config.yaml
model: "masked spectrogram model"
n_mels: 64
head_dim: 64
bias: "none"
qk_norm: true
inner_norm: false
shared_expert: false
patch_size: [8, 8]
residual_init: "none"
orthogonalizer: "newton_schulz_5"
Rows from block 7 of a small masked spectrogram model, named by matrix and row number. Rows with one number within an expert belong to one neuron, the router's apart. Each number is 500 + 50 x the weight over its row's rms, rounded and kept within 0 to 999. All counts start at 0. Numbers have three digits each.
Before each expert's rows are labels from the 100 clips, of 14976, where the router gives the expert most weight on average: "peak in band" is the frequency band that holds the peak. Only what is clearly more common there than usual is listed. The data: short pieces for a synthesised band: melody, chords, bass and drums. In brackets: how many of the 100.
# router: router (model.blocks.7.mlp.router.weight, 32x192, trained with AdamW), inputs 96-191
# up: expert up (model.blocks.7.mlp.up, 32x192x192), inputs 96-191
# down: expert down (model.blocks.7.mlp.down, 32x192x192, transposed), outputs 96-191

# expert 12
peak in band: 250 to 500 Hz (32)
router.12:487534476565490481462546436544496410467509474513533509574498603486557500460514455496562501567444521486462605572444459397598482495470342525491522503496588534486444550441532486472544526476469507522549473548560568487508527380488592594460509569463516488445582532443486510450579529493452568531
up.0:503497397485506450467500417496437516486528507577513594478587531493410519537505535420424518453495496540618449402513587499602435469620442564552553512499662446517580523531477455511396461536607564471558553470528467474577500491496525535493534459564490465491530486455541492473528530503540488563
down.0:570508578501503478506516575381577447518546534627490456436479519434556434542529453436562498477477626554531450501422435498515553420495478511456463502467421481533534405497519517555556541457513488479459488549472521525507429557486485598537421549465404525428477542490418407434522553622525445438
up.1:537523442521427462547405497507503595413520451504473544558460472631410613467612460489515493474556462401508503504522435491512512526451481591482474474523470565511483462563490476454511550548568555616512491491616451519510472484373521460518615533476421460518504498486526523557449532492497513470
down.1:517520548500558565470516531529593403560429523531516502518535520465533377433550590502465446498493511454515577514463480515519458573541432556486438522506471503506550536564503503483428448493521429471520435490545474583539481495465518564498448528512572641587514434453447538580484487590500487543
up.2:462550490511466476534521491450461551547556484534519497525457408431470519448532584500521537435568534488552496430376492497598399546471467519546585518476500473603521412494496516524595414540584516417564608477497502562480424502507482618574472602526541503480543417400545506496560458517465547563
down.2:560400448475526513519441457485570535455539576497528492455495411440486480483538566552583477475435513527482546585473500526422503491541577536533477454548504521491572502505506511477354538433460443584489573547438511492548531443516497484465459621521519526574544366560501480491412551479569455526
up.3:481496442508497516427552567483437452515517505488488477490539489596414454553496509563487523510528534517398477526546482535386420470452482521513464464474570559457601464485425461492372486536449561403512552558516521588571481590534471383629502511479569584487467472463521483555431585517552507402
down.3:426558537484471541492469505487505513549492581542521550580453615484541519499451558512520497437489494517456477530540535469511470510412564470473533564544566448523404520367520433515524472387450492403604526486496531452512443563551464541525544470518478478587468403550529534467499474478453495542
up.4:563433491547579405478560461468545572482522429610511426498562433521486490463427456512547427526534492569538456433487477516484649403524415483456515441568474502526554524544488454454521519406570536454499510454476518407520455487419429488382524476500463479503486499445461498458464483471427472494
down.4:447382528431441542465529419553536479536476422469507517476419531497545480478516459523511452443529444530469526444452504493594463534537545596470422462575468536506460493545472537469487505507572624566501555515469516506387432520564512610519500453521527539497518450503508461495486471477492508583
up.5:555601487408502474489388520527459488460471491508545498520419431477503539585560592562476501482509553558477467502533552440466531537457434454490596431544547506473579577427520527493505466606573488467558491510554574463513608533502538573442469515541479490513504439555475593566565554411423528515
down.5:523578513532498466477475475509530443461446435613547461548569588495404529512438546472494498446507530480520679447463453445581533445518491484516461455621482452411530509508499494520471551581454583503434523571423446549498478518533466562501510496508493512455512427525503565544480467518493423482
up.6:537470451512548488570534502550489416427493543443481559512468561498566541456614567393553615557495476434529526498447468445482527481539449505481530547448588450438491419528525528540388431444490366524500458587445409456451466517508448456503455518549517496465512491522479447479500361489501512510
down.6:484430548543577508495501526589495505523526508488362523490523506501461554538481591487477463450547532515506393535483571513474438571545525456544416455554552547467528514584478515508477565551575432524431536519465477524562481450544571495550562505518483458562485495440536472420549447575423413564

# expert 20
peak in band: 2000 to 4000 Hz (50)
router.20:467544554603535550582496447340540543430560514492500447465536457449461472527576510492441535552482574505499477533478532424562460515528524439490524578486458458554517549504417511546482512655501606498526513533470495452444555525492571507550482449469531506388559529460558423451490480448433499432
up.0:507433511572492576524547547569552529453511612461479487434513546495488478554449556536415485480401482533470429534546448504541494626485422512511469480449578525437671449563532547451557501556449535518457455518532492569450485471553577590540476449528505475474529450466506473593497502509419591505
down.0:474602546460418486533450501462535543559471606575477520540454540519437404489558492492496486436391520504604475529539457529577532514419521427454465494542518447493425567492452572494532449496479467516550495649513585525569505526442582536536538530456577495547504483482595470487429549543449490508
up.1:508493645501491456559542513477486479480487489457466536574475534453531458505530525422512490457447402446400485477486650496472493505415512483504540540458512551520480478552524508450587421549469521516437414513563399545472524504532498507524533439518543531560445523495540585469578518502455459547
down.1:594440516486393452530537528537419569482459550459690544446548440558522506505348451529516516415522466523460419483494508493609576521517445425519513488476536539588490604510577481503571534413488510477370529468534473479507481491461469458544436543564521568529514555564486486464540526512483479538
up.2:527538457488484544507525461462482417514534435590475540489493378584512481511460489506465514504526430513528498553513535510511425415425554457452479506583494583471527533459471519473540519403428381503459476568615571449512429472450428482480487557507474507480462495486557525489415525470581527484
down.2:560499516533488565453505507523479491532425412496589490426510511481599499500464582463469478526527530500481436526549466454498485428485474485549540518457431477578461521442409476505473481557450446472543415518478544554516597533514476553426574535419532610420485597551558557437427549466501452490
up.3:548554483494558524469533506463541462502488528515424500497506512561402522486509476517457511448626558588453492458550408507441472509524565540521396487524539495394526498530423527521539572559464573448570554478507548434485428425527500542462466466492425391488456418401462515575468520468548538489
down.3:412544488420508486540512646498603490437548455461502471437529500535567483465504453481503482495459589394508476471553521521614439564472430464433472485460508481559558497472492383522513534502576623562495489528485553419506501504542497468421564513526478493606560413525520476415527480477447470434
up.4:470473425516421577538438468460485524415449586504509464470513516440538443558426493578495470554493478518512430540506549475490467530514576535550446484439400520524536436536449511535520510529612455553490492500518474472571505532504433460543532553540546450468469577551525438503532575567599447569
down.4:476498468538479509431403455641525571490467501518435501408480468449451531447461530552466501517541500573513547506449504510508561441539431545483547484545568417464527493444462487484523561476488642496454563428456431601496491467521449499450544533476485502451509549578510482492592474552499390496
up.5:494527446489532472584429459463520498604457557517510475508526462535489570425645512494552464489466565409502587488482520503439517501460541488484423604537569486612493490528510538494574416474461460523508486432473559557481548505487426597612449508472454479470595483480496448536382536459484472514
down.5:486525480498470470484521444569543480543522481393566472467472458460586375481379431499568541507442486449540541503573423490464506451544461467600426503441546454575493447524462436509458435491576467541498628492450556532488464534536550548511473540646501595496492514469506485452527468585507506527
up.6:447471522457523522509487566456455508467499480557537497457535477599428477434502458425522546540564475509522406431552511503495507564472410428537514389480408460513540547525484551547533523562472474583499495532577423583507538523513511507585503557552505479529435450545571437502523473362507553528
down.6:453442456535455479473496479505557511506534464400475475466573424409500549526476527528484530406487528579517535558609516517506515469542506476568468447416514517491489530479413423459512529573537489466375526523544481575588632473516502545574472535480508492476583522541449549419447440472553486528

# expert 8
peak in band: 250 to 500 Hz (46)
router.8:536512506513507482425487514510522469472581467666506431461567563440489550434500421524561483518536521444531543491515500466485510459498495568463602460532447562494466499513526473538447511512475502534472476508554492537595485459432534469504485557470554472467473503289521452509551550544501508556
up.0:482520431441513518518471437502466469433595456521511500454511461532491492594524556542554375590536467371460445438474477520465444428466513612454490534563393489596547462511498415525501541464418477466505567488539502487490524503507463487421520511564587458547418512550436455552470537446451477543
down.0:505471453501506484522455483587448470490496462505541469449483515484496513437562524439449586518549569564598484505573529564472515496479478570506483502520480546515482459457495539486496465531453417417498490508473544443502650544560514493548486623591474507485471451502395517557458425537472521470
up.1:586449520525565458502534489513524509445466481542455415497500485511505490491483467466477466481429508495557569528523474493509451567441507593458608448380489462504511489431525481503478590530625562483510459490412496538473532463517558450388486522515466512511560453450522576489487603446595513510
down.1:398554403595543499550487523460534470388460454567379396429489474532474482498572482544563439572428448543574631491577432415529424467516488422477470487569494480502496519529416497494552496479468490465546456570538511513463449542444534505522479566494550465564475518554443497437490462538489486557
up.2:547563616484499493548538641530481554517450511509516491553452472516477506458513502491513520440396489482556590533493579435508500535485497428425536419426549510571492538505447529446458458457563529413510505557580527523571448521539342454471467466579484546516537460529450551508580524487509485423
down.2:474456463569579580408577421440468506465443428451504419514506541578473501491538550499461387445576511419451509485435502495493400506560425502475580513447471549473636483489501403506559434567463476496460473425505509584500483468444532487506431561597485593458490516486505539572554411456499471504
up.3:559488480450472463435460467507555553543503466482473491473473415476564416561579491528490515542432555571446596494443395404545474535553501467478450461598422457548429546478438522476479496488446531498608506451494408429482436482458545492467385459587507486439520563412553426520468506576515462502
down.3:474579480461428475445515442582485391414500564533411422565514545545510556473489495536467520565493483465504515489483479475464581467468556494436563543571509449440465611458488493522541474563515533454615435584587572514549549418457499551545510458545476559502513461439492461518534548516532477446
up.4:392510458493517484462453524509491541481584512577502562465612432508582471475471625508499430537419491459522538562427524590491438422635542447493487527433482477471479495514400511364495566480469527450538492425570537507493434399488491491504571452447487499452472424482459577493537479511571498595
down.4:375530409508446495517493491573609578553425454570466370550358554530585523498534509547457561456464479476512558473509453561429532451559465427461514540398543493486520493535622440492532504530540528509547490490482513471506547466510570498525532531617432495401449525542538534538443484428485526529
up.5:502487437532500486572520516531452465534513527537514532523481506429552545475474420463570630504490481565458463460493526472436553468485527522532554575550589530502464540612554593512474420409507543409548436396438433440467565532567473528488450477463528584474480499416450513599514526516513426456
down.5:546475436431520473470460536555563428479491542464475587573444508446543552598488488418416528463475578516468498533477464489473574413415521572499487510433496507449365604508595429532464491438430477503510460561550524519514508438565525375494560467459555558487516466503475532484477541442503423577
up.6:471586515412492500493497528461461564459547451510469553513537534518460591475437533548505530492515481490551403535523499603466524427436527546505489526433451548511593503539443477549542450459499492607512527546453530457574543525458552534422530518424540513536493515446481584517557540507530498572
down.6:544512504496465457420444476508503501495436415490507472464470444569529568451499490453413455515500555377418544508547504456449457554430493476587529515551448492478443485471510493546507586487474615566504556499457439410414474489498625522495586531419475429463527460545407574548531527475477552518

# expert 24
peak in band: 4000 to 8000 Hz (56)
router.24:487459421582535503500458492540439560453509557532589650435439582427499554455537555463531470493526524529410500541426499525534509515531508504517535527420590486550526486605563537513519451565382524454444492482514497572430521574496442530506459489513459544487558463443349444524513469499564507485
up.0:489611557422381481559544494494550523557512483485525523525533527516521586460502525469472505451626508482392523517505574436443559554510527557501512467524451511539470454482512562508521583472363458443408450514605499540502460555574462558525552529456591611504576517532451448498467454392521516547
down.0:526466491582565575533560491600524428520546529479518569468581523512403484468494481453396508479453517485419514560614516468546539515470459512478517594563471497459545497389467447465562545561512568459612516546480517444519416542483469596508525572492493487509530485519436509467489468573554550470
up.1:504499496521482405517534574394519465455452541465466535575492436453519509566505454499487530456553393528549495465543548523472426547507466538490477447470463530484555546523507418577555531385468534452530493488557551484418540540433482520477489558575456490430583484512517496374430485417514560394
down.1:481478567456585489563479470507498528449559423606513459542526510466531482546449497554501358512498499512473491511512434580539479561472526581525469503464501625450522497431456514422530440511493541545493449509456527444451495532540553533486465513524547535487499480531463576507528475585445576438
up.2:472408429449499472464510546514511420512525427563518572517430421526534545437440488513424481520435565521530479495430453497548420438467549503457627437489481532459476460516518541569425451512504454510477416499422549472569539556515490464565475541508479467469492528555511509421406544482519464480
down.2:360547571391558504493528521499518597457491395505511534432449416473484481482480443466579479413486573462544457532454552496524539500507465456523436540481591368488454508452576557568482534450467400485560467538404512510485384582513541566521480498514484593499483468508519465521422471479411574437
up.3:455473528485515532559636429578496505417522531511484571528433448485552450493473358474578475517455515496456564510506542509469443523621486443545529515485524564505524502508539583537485525437436602447496532544532476392452506522497452393573504552474532580449494370506523478440536471478467469462
down.3:462489485525474458499444541478508556507505547549571457448519351432436483485510540557486556453532488531467465549545525480519546505529566458439534533531506567440413459566509570432552488479463503523539508517469409550522627589567494498550508492469463504574480464493530468447484526505510456527
up.4:444496482402468458522488470510499479533531502573492399443498560545486463472497568518566559524489446526462503453479448366449600487474447570547557418543550597511534529484460501483450471511475492558483438453434508488465428447500377499406612460426559514559494538506462510511550519563443534507
down.4:450569582525554417399545381461506483537455472492441455525522543440486513606521462440446473563541468532491441420530377475476596554480567469469468389515463515459564529512547420497475475546474402495504473466519487466491517477511484618511426444544532471489441544522450489515500463505543455497
up.5:478525394502499571477441454440511518507481493575456456521480497586526430508444421480550512559537486588456415581581558530476458445550534498488512486446536509600486492391511506596573467444495426431457447522478450545508437542511590495566437540537487463421502489616457500494469483453464447553
down.5:437448533459537427507525443512487506442484564435501450566578544525547561463527493525499603563500595510383468548436587464534488510466627432433420527454559532556550532532560465489420464508478587501446454492440547489557501473478453451453511458515468525465514468484488500474474424422468562453
up.6:552577517440524458472487541527616533521471499533502514587514489529485463517501566471494407474502451512472493486470508459538563500549577506517518472514544472563482531480522509506470516536560397484468497442575538512515489510448395480496534479537472362552517442566427397599536451548466439600
down.6:429534531444501470563489521573502555517470520458515558501506432487496526457506535450539457455456558473535487435355519486451503564508521608468476505566416389513462510521535590432406523400432472504491528473512407441567453496498468596536422498493556512559591438525532595449527446610538509527